Rows from block 3 of a small image classifier, named by matrix and row number. Rows with one number within an expert belong to one neuron, the router's apart. Each number is 500 + 50 x the weight over its row's rms, rounded and kept within 0 to 999. All counts start at 0. Numbers have three digits each.
After each expert's rows are labels from the 100 images, of 14848, where the router gives the expert most weight on average: "responds to" is what is common among them. Only what is clearly more common there than usual is listed. The data: small charts drawn from random numbers. In brackets: how many of the 100, against the usual share in percent.
# router: slot weights (model.blocks.3.mlp.router.weight, 64x160, trained with AdamW), inputs 54-107
# up: expert up (model.blocks.3.mlp.up, 32x32x160), inputs 54-107
# down: expert down (model.blocks.3.mlp.down, 32x160x32, transposed), outputs 54-107

# expert 25
router.50:485559534465529426463582440562451572544492502545544542523554481481507462474495485546535516458444485463597564433402499415451543483562523575480516521413552516511435
router.51:504499452458484501516464621518507455459473493486441457445431537515512565523598517583468414567442490577503420452523514547443473437462591432507550429501612516464561
up.0:452512525493600490492524417462445542491565501469541534515516401583558583506380591499565484563419434417475523417431441459580445486458484431447453539422526489442420
down.0:484478595550410415549476502464526455415489540533560490383462533424480501474490597482512466505454616624507537534548541458432537465540498554535460493517468431555520
responds to: heat grid (88 vs 7.5); dark theme (65 vs 29.8); items: six (54 vs 12.6)

# expert 22
router.44:533481514513449468492493521489422487524454446511538492463464470489523622552466398522425573482462545523543411593508469452451545519466473505538464429441522588447485
router.45:596497570506599502431451523594444588523548451538559555532432500464464508457593426498497544449531523517544464438572607480479532578480588575491496411439447503429536
up.0:535548539544508484533454423439513518439557577366382483530408480478477557529464456511456461459509479449548558463377495376513559468510468428511545512573562515546503
down.0:427416428420474524508506533457601461495570437524438487502505516475549499521480435346479538489481584444556430593561601459559554504492518467533499459456488513507519
responds to: pie chart (82 vs 7.1); items: four (41 vs 13.4); items: seven (38 vs 13.1)

# expert 0
router.0:466548488552527430488550470429408561545470535489570426514510456464484466583584416575501503429517491465558517504535581473518506564518525520536506492536397526514543
router.1:495576509520597437437526485503416420549503508485595490470525533460478502523542497562529506558585565453527449451510568516421532509498613511524523466451411454442544
up.1:433487492473591466445515530555478465533533507544516431459417458408508625540456480465475447518509574506487522499446452529434454499493467519456507442530434478491520
down.1:583480478498404486401602510350518431497465436472474554496615545540474432548468536481593564439473434481497496521540558501464564487506478421531393491437467508474428
responds to: pie chart (96 vs 7.1); items: five (36 vs 13.1)

# expert 11
router.22:500605587563551498476530461510388445565544470553516512430535559534485531510532407476556457499419563520542568446591481499528503585478541511597463553473522463487477
router.23:569561472455507469501573481478429490491514402513462467429397475596517579467496570510494518528547610520515457528379450454475551464467492506525575508452553508421463
up.0:530400429550486461441431557538472469441568543479515388592547467613460527595533523475572504555500537504457461542485588574523481475603546396475517455514644491434472
down.0:503559566457444542482561437517457447467516541539505497417547476499472414465540592489425455557473529523573471483501472470490448574419523634446496485557536516528451
responds to: one colour (82 vs 52.8); histogram (42 vs 6.9); bar chart (40 vs 7.1)

# expert 15
router.30:503474478425539427423583543482458499492475466548557462423421509421540566512486505554512556441376525577475422503500491411537547528512468498524461468435542590430425
router.31:448509508396586505472464520464496544475499430583466569526520443454443504518518472568438559432509598388572564482453449440433560519585559533546605501486554465478519
up.0:563477498504457612458490422540510360491453542465496515467508503450438499563493452531535520536564470480524553450533545466429496493512579498440505448606470531453579
down.0:557476445466443562452566633484512605477518546493467398553493481444489594438527436468457473539588469501495488506517569510563606606543562479499407533495542520521451
responds to: heat grid (92 vs 7.5); items: seven (84 vs 13.1); dark theme (70 vs 29.8)

# expert 18
router.36:504433477496499439496550451491498537515415530518593413462445577504581477417541578491551497438549410452480556415511492508551556419523577538456500453451452511456504
router.37:453515549481479486444407538449499502512426504412480544473434457461399611594531462551432532622497565570506429592526472467430541502595548444547518504457549530475493
up.1:488503516509545551577448538519528435497540405556554462493496486529507553465531492600494539511497527465460526493493497478630529615514511539445522529478486435488388
down.1:488445484545486515453526445516444514561461491491554559441512492549468598471559558448511496416541453502521563513470537443448485423448479463508464629511441420472628
responds to: heat grid (90 vs 7.5); dark theme (66 vs 29.8); items: three (41 vs 13.1); items: six (37 vs 12.6)

# expert 19
router.38:427522527506576476461493504432441491525510459470476517484487532598485462479590485572518480596458612517566469470506547500439479472571509457528555463427574467456494
router.39:617598398435513535509468624537601471496468532542389551561468465498489601519474498486566425582507556474410389535545514497509431492470503540478480473517534482506595
up.0:544526401518531486493544514426530518488450519477613504475504527494534558478451420525513466491439392651493426498499516485517540481415561502446448519437474469500548
down.0:423489556515488470468563478525536505463605454458403427577382531483403569498418522416368449489550472481437475464506566538513580497454479536552397605561450536470515
responds to: one colour (96 vs 52.8); rising (83 vs 13.2); area chart (47 vs 6.9)

# expert 27
router.54:530595536606490453423527471418437488558572514437462492481561572554528537499456489482516441497420471547549485439517503488461450494473528458529463472457517447479492
router.55:517576582528516503445498622440465451464589446505566450447446434507455538573456441493460421502483547540548467474484571478564516529513514435587501574517495544528523
up.1:531517518512531521574525530493422534434527454567490465476581488508490621568539486459413544459521528513499501305524566444451546621564545521505524545418481418476577
down.1:507457450459490451547557495457502496503478445519545462554531479441484422530433557506513500495481458468449476486564590477530462548554583530446435460425486564532476
responds to: horizontal bar chart (74 vs 6.9); items: seven (44 vs 13.1); items: six (39 vs 12.6)